From a checkpoint of a small image captioner: decoder layers 7.
Rows from block 2 of the text decoder of a small image captioner, named by matrix and row number. Rows with one number belong to one neuron. Each number is 50 + 12 x the weight over its row's rms, rounded and kept within 0 to 99. All counts start at 0.
After each neuron's rows are labels from the 100 texts, of 14976, where the neuron reaches its highest value: "tokens" is the input token at the peak. Only what is clearly more common there than usual is listed. The data: simulated stained blood smears. In brackets: how many of the 100, against the usual share in percent.
# fc1: MLP up (decoder.blocks.2.mlp.fc1.weight, 768x256), inputs 128-255
# fc2: MLP down (decoder.blocks.2.mlp.fc2.weight, 256x768, transposed), outputs 128-255

fc1.492:74 68 56 72 68 52 63 77 50 52 55 48 43 60 48 54 32 41 54 43 33 42 48 43 36 50 70 63 46 61 52 27 54 59 51 33 39 67 32 52 53 42 39 75 52 43 71 51 43 41 56 34 45 31 74 45 41 27 48 51 44 54 61 64 84 28 36 57 50 58 54 54 44 38 46 57 48 63 44 40 34 48 45 61 45 63 54 47 48 61 56 55 46 32 69 31 57 45 18 48 46 39 33 58 55 58 59 52 45 62 59 45 58 19 47 65 63 47 49 48 45 64 57 54 76 46 58 43
fc2.492:50 50 51 41 60 42 46 51 41 99 44 56 34 47 48 59 62 48 48 52 48 65 38 36 50 56 57 70 52 56 57 55 31 55 59 61 20 52 55 41 67 37 59 38 62 55 42 35 53 27 49 30 45 64 55 45 61 49 41 63 60 51 41 46 47 44 55 28 47 60 48 42 50 43 42 45 67 39 46 63 52 31 28 48 41 62 32 52 35 49 52 63 52 52 62 61 48 38 44 37 56 37 47 47 44 51 42 44 54 51 45 41 55 42 56 48 55 50 47 49 65 62 49 49 52 43 52 39
tokens: "spiky" (75 vs 1.4); "target" (25 vs 1.4)

fc1.76:34 54 49 63 58 33 50 63 38 55 68 62 63 46 64 67 51 51 48 45 55 49 46 51 26 62 54 35 45 63 45 61 16 47 52 54 49 66 52 25 50 42 45 68 47 19 47 36 51 63 44 53 63 35 50 55 53 29 45 63 55 40 49 62 59 47 59 50 72 45 86 34 53 47 54 54 54 68 73 55 46 50 44 57 39 47 58 59 57 51 51 44 41 23 39 53 46 32 55 40 65 79 60 51 47 53 48 51 57 46 28 58 54 50 40 52 48 43 69 56 47 72 70 27 61 48 55 42
fc2.76:56 54 44 47 59 59 64 36 37 99 40 45 46 59 42 63 66 71 53 58 45 49 50 34 49 39 49 65 30 42 39 44 47 47 55 50 38 39 33 54 49 55 50 50 54 70 51 51 44 37 68 52 57 47 55 57 66 73 49 50 59 56 52 36 56 54 65 60 39 61 39 55 46 40 46 59 59 48 31 64 54 50 21 63 37 63 37 39 42 54 42 61 54 49 48 60 45 49 51 41 42 33 60 59 58 47 43 31 33 47 61 44 41 53 67 39 57 61 37 50 66 48 54 49 29 58 67 55
tokens: "ovals" (61 vs 1.4); "cells" (39 vs 2.7)

fc1.370:39 38 27 58 51 46 46 40 37 59 51 59 58 69 49 42 45 62 42 52 77 53 53 35 37 68 58 35 66 76 58 50 32 54 51 50 50 50 52 31 70 49 34 58 66 66 34 55 66 51 50 61 65 40 57 52 45 35 48 53 67 30 50 61 70 82 46 54 41 58 61 52 45 47 45 62 40 49 61 39 36 55 44 53 41 53 53 31 41 58 38 66 37 64 73 54 61 41 60 16 40 63 51 28 48 72 39 43 60 36 40 44 60 57 50 44 56 64 70 61 34 62 62 69 57 50 48 60
fc2.370:46 50 42 34 57 29 50 18 57 91 53 52 59 37 61 56 49 55 65 62 32 57 49 59 55 62 49 43 21 25 39 40 40 33 50 51 51 57 51 60 70 74 56 54 54 61 71 45 49 34 59 49 53 61 49 45 29 56 55 48 36 60 59 35 51 57 36 61 54 36 70 47 64 61 54 37 52 42 29 45 39 61 36 53 62 49 52 62 50 45 51 37 61 57 47 52 33 53 68 58 54 53 57 45 65 68 56 49 40 62 48 41 43 56 39 47 45 42 46 38 42 41 41 42 36 73 49 46
tokens: "spiky" (50 vs 1.4); "target" (31 vs 1.4); "a" (19 vs 8.1)

fc1.456:44 49 35 39 50 24 40 39 49 63 61 50 62 33 54 67 63 34 40 60 31 49 39 28 50 57 33 40 40 56 50 47 31 41 65 46 46 69 56 63 55 65 37 52 65 68 58 42 49 56 37 60 34 38 59 30 39 46 60 37 43 50 65 43 50 49 52 46 55 55 68 58 72 36 56 51 42 65 52 30 47 57 30 36 34 57 65 39 52 47 54 60 43 34 46 44 77 55 77 25 41 50 64 54 50 32 39 50 74 70 48 46 62 54 46 30 45 46 61 60 41 76 44 50 57 75 56 51
fc2.456:54 65 58 60 49 55 46 54 44 96 48 43 32 62 40 56 48 74 66 61 49 27 62 40 58 48 54 70 39 41 57 44 48 39 35 46 37 23 50 32 48 56 47 47 57 57 63 46 34 40 49 59 51 25 46 39 69 60 28 51 81 46 48 33 45 65 75 52 49 52 46 57 41 51 52 67 53 53 47 50 44 55 40 44 39 46 60 45 54 49 37 67 55 69 38 48 36 65 20 44 52 27 33 51 71 57 42 26 42 44 70 65 38 53 52 36 52 51 42 40 68 64 49 23 55 65 59 75
tokens: "ovals" (59 vs 1.4); "cells" (41 vs 2.7)

fc1.672:39 51 46 75 52 71 51 63 42 57 71 55 60 28 45 64 59 44 47 54 45 62 45 28 41 41 54 51 67 56 51 58 51 34 66 45 46 36 46 48 18 47 19 53 60 20 66 45 51 38 55 53 54 71 55 52 40 39 59 50 53 44 77 57 22 35 43 20 34 51 39 38 28 77 67 44 64 44 51 51 44 41 59 44 37 36 58 37 37 62 52 70 54 35 55 56 32 59 51 64 40 45 37 42 57 53 63 58 53 68 49 34 60 61 50 41 58 44 43 42 45 47 41 50 45 70 57 39
fc2.672:65 44 29 61 51 33 44 41 50 74 54 75 33 62 13 38 36 43 51 48 45 40 40 49 61 57 36 54 57 42 49 55 41 66 55 48 36 51 50 48 51 45 64 50 55 70 53 40 29 54 49 44 33 52 66 57 64 32 19 64 66 49 48 52 49 30 88 40 51 48 50 55 49 56 53 73 59 33 45 53 45 61 19 40 33 42 38 49 38 53 43 70 59 42 52 52 68 54 31 31 49 28 47 56 51 52 50 31 67 38 38 63 52 45 56 47 58 44 32 34 58 38 44 67 51 56 52 78
tokens: "spheres" (74 vs 1.3); "cells" (20 vs 2.7)

fc1.579:63 51 56 41 64 66 57 74 55 56 65 39 38 54 41 56 45 29 70 62 40 45 41 62 36 51 52 59 42 51 54 58 33 48 23 34 37 44 41 46 38 47 51 48 50 30 64 37 42 54 48 58 31 56 48 49 42 49 49 62 36 66 54 45 58 30 59 66 71 33 76 37 40 40 47 70 42 51 53 29 57 63 23 65 28 49 67 52 73 66 53 51 47 61 34 55 62 37 32 48 40 38 52 51 40 33 42 51 56 70 49 61 70 57 44 39 52 64 54 45 33 87 56 62 55 51 56 39
fc2.579:56 53 53 44 52 53 51 56 25 99 38 56 51 49 53 57 55 52 55 55 50 44 38 30 42 36 60 63 43 48 54 47 45 48 50 53 38 46 39 50 60 53 43 43 55 58 48 36 47 44 53 58 46 45 56 46 71 55 43 41 66 50 49 55 57 63 65 49 42 67 43 52 28 46 50 60 64 51 29 52 55 49 19 46 46 54 42 45 43 51 49 74 64 67 46 69 51 45 46 40 46 39 59 48 58 62 40 38 44 53 47 53 40 43 50 46 48 61 46 47 62 67 50 38 36 44 49 52
tokens: "spheres" (100 vs 1.3)

fc1.642:43 59 48 55 61 54 53 55 32 78 58 47 52 50 60 74 58 39 47 37 37 52 33 47 37 48 42 30 50 64 38 42 61 30 36 33 50 37 53 44 36 48 48 50 39 54 42 44 40 44 67 56 28 39 47 40 46 46 59 48 34 65 64 40 54 27 35 45 63 30 73 28 48 65 67 40 66 59 43 57 52 64 23 43 48 57 39 45 71 45 53 54 53 49 30 58 52 41 33 44 39 39 60 37 34 20 47 45 54 60 40 39 59 59 53 44 62 35 29 42 30 82 45 42 56 38 49 31
fc2.642:45 57 56 56 54 47 46 49 40 99 36 45 41 52 50 48 54 53 69 55 48 49 50 38 49 52 44 62 43 40 59 40 45 59 31 39 42 52 43 55 51 48 47 52 51 67 41 23 52 53 44 55 39 30 48 42 87 54 25 37 81 52 33 51 54 56 68 51 41 59 56 61 32 44 44 58 57 54 43 55 46 42 24 44 33 49 46 51 46 55 50 76 54 79 45 52 52 55 27 48 59 35 48 44 62 54 43 45 50 49 53 61 45 29 52 38 65 47 51 40 71 67 44 40 55 57 40 62
tokens: "spheres" (100 vs 1.3)

fc1.124:66 32 36 74 55 53 33 61 61 56 53 47 38 40 43 71 68 50 52 60 52 55 33 56 50 68 51 22 47 53 48 39 59 52 50 32 34 61 46 58 50 51 43 49 63 55 61 41 52 60 57 60 41 43 68 50 32 30 43 40 51 55 52 62 41 54 42 53 49 35 55 70 44 80 58 55 57 59 58 47 68 41 56 66 53 65 51 33 31 59 49 52 41 61 41 29 57 51 62 49 43 60 17 47 52 50 58 53 42 80 56 61 67 15 38 41 58 39 57 48 52 69 53 40 84 62 45 41
fc2.124:56 58 53 52 52 37 55 40 51 99 46 59 54 52 48 61 77 62 62 50 48 41 48 41 53 53 45 71 62 41 57 47 37 58 45 48 37 48 51 48 42 31 57 43 67 57 48 37 56 56 46 39 45 41 43 50 68 41 49 66 67 47 34 41 45 45 48 35 47 62 57 50 51 32 44 40 53 36 46 56 47 52 13 46 37 53 29 56 32 60 39 66 42 47 38 52 54 63 42 47 58 42 47 54 56 54 38 27 60 56 50 57 57 43 39 39 64 43 37 40 67 57 28 51 57 53 43 60
tokens: "ovals" (100 vs 1.4)

fc1.10:65 47 62 53 55 65 53 54 45 72 66 50 52 60 47 70 64 32 47 39 25 50 64 58 34 48 41 48 51 60 26 56 58 41 51 43 30 48 40 44 48 49 44 49 54 58 44 23 43 54 54 77 31 33 59 47 36 58 70 28 36 57 59 64 56 41 41 45 46 50 82 43 53 69 60 47 47 64 35 47 56 45 31 42 43 47 61 56 68 62 70 72 62 55 46 53 64 31 46 42 54 37 53 55 51 29 41 57 56 52 42 35 50 50 46 31 51 31 24 60 46 78 59 46 57 59 46 44
fc2.10:53 53 59 53 45 42 45 44 38 99 36 52 46 50 52 55 54 46 65 58 45 53 48 39 53 56 44 60 50 35 59 33 45 59 26 38 44 49 45 51 52 35 51 51 47 55 44 21 61 44 39 43 42 36 57 31 82 50 29 43 89 57 33 50 48 55 67 43 43 47 56 52 39 49 50 50 67 46 49 52 43 41 28 54 35 55 51 54 49 57 50 67 39 62 40 52 50 59 38 54 68 35 40 45 67 54 40 41 53 47 51 61 51 31 49 35 74 43 45 31 72 78 40 35 56 59 49 64
tokens: "spheres" (83 vs 1.3); "cells" (17 vs 2.7)

fc1.528:43 61 46 69 31 54 46 45 60 44 65 60 65 44 70 76 79 50 57 57 43 42 41 58 74 53 53 30 46 63 50 46 38 53 66 40 32 54 53 61 63 69 51 42 43 50 31 65 39 46 51 65 43 33 53 44 40 54 37 48 43 49 70 50 60 62 63 45 49 50 58 58 42 44 54 37 48 66 43 42 35 54 35 55 42 58 70 43 59 34 51 49 57 46 34 39 58 30 46 36 75 46 49 44 55 24 34 45 44 55 44 30 51 60 67 55 38 48 25 63 34 50 55 40 54 79 41 40
fc2.528:52 64 61 52 55 34 45 60 50 99 40 54 35 58 48 52 73 72 64 51 49 38 49 33 48 58 51 64 57 45 67 38 27 56 41 38 21 40 50 41 56 53 46 44 53 54 57 39 39 44 47 52 43 47 52 38 72 46 15 50 74 51 45 44 49 66 57 48 51 49 46 62 40 45 53 51 55 52 49 47 53 48 24 47 43 60 49 49 53 54 39 80 52 80 35 50 42 44 29 46 60 24 35 48 57 52 37 31 46 51 63 58 50 47 48 33 63 45 42 36 75 82 52 37 59 53 51 59
tokens: "ovals" (99 vs 1.4)

fc1.205:55 46 30 58 50 52 44 59 43 52 54 35 59 46 62 58 40 58 72 33 59 67 51 64 15 68 52 56 45 43 49 38 44 61 53 25 34 60 45 44 58 43 41 62 45 42 44 37 48 72 34 52 45 42 39 40 33 42 44 37 49 55 56 37 59 54 48 64 51 54 76 47 49 51 45 58 52 49 67 42 48 36 47 60 45 37 68 58 51 51 63 53 66 32 41 52 61 46 62 36 67 64 55 41 63 69 51 56 52 57 48 39 51 33 55 48 34 42 65 59 50 67 61 27 77 44 60 65
fc2.205:54 56 51 60 44 61 55 40 48 99 49 59 51 42 39 52 43 60 32 51 28 49 36 41 51 31 57 59 48 53 55 68 46 44 58 59 43 42 60 34 41 45 58 58 69 57 56 40 51 34 70 36 63 57 56 51 28 62 55 54 45 57 54 56 44 34 60 44 58 37 43 36 37 52 69 52 50 46 41 40 53 44 39 35 40 64 42 50 48 39 45 42 63 24 51 54 36 53 55 52 50 40 25 56 36 44 31 43 49 67 54 47 61 69 62 50 50 49 39 56 57 23 49 56 24 43 67 43
tokens: "ovals" (96 vs 1.4)

fc1.548:43 46 42 67 34 56 55 50 26 44 53 64 42 63 60 53 45 18 37 37 39 44 59 40 32 46 51 45 33 33 65 52 37 42 42 54 56 39 53 50 37 73 41 36 60 66 69 57 65 46 64 64 67 50 71 62 37 50 47 65 59 44 60 52 34 57 50 33 63 50 56 41 57 60 60 47 53 53 53 42 53 67 25 48 46 38 68 19 55 70 65 76 63 49 51 55 55 43 49 26 30 40 52 52 43 64 42 40 64 57 52 34 55 65 35 39 56 40 29 42 25 55 73 61 51 46 31 48
fc2.548:51 51 43 54 50 40 51 45 48 99 42 53 41 47 28 48 28 74 61 61 44 44 55 53 70 51 36 54 44 38 50 49 45 51 46 36 24 56 53 46 59 36 55 53 56 57 51 25 36 47 48 42 44 44 64 45 71 47 42 46 67 61 47 48 63 57 65 50 49 52 52 60 44 51 54 53 55 45 44 44 46 34 11 49 47 51 42 56 53 52 39 61 44 44 55 64 44 42 39 47 41 37 41 50 67 52 35 37 54 52 56 58 48 41 43 41 64 54 39 36 71 73 45 49 54 65 52 63
tokens: "spheres" (55 vs 1.3); "-" (23 vs 2.7); "teardrops" (21 vs 1.3)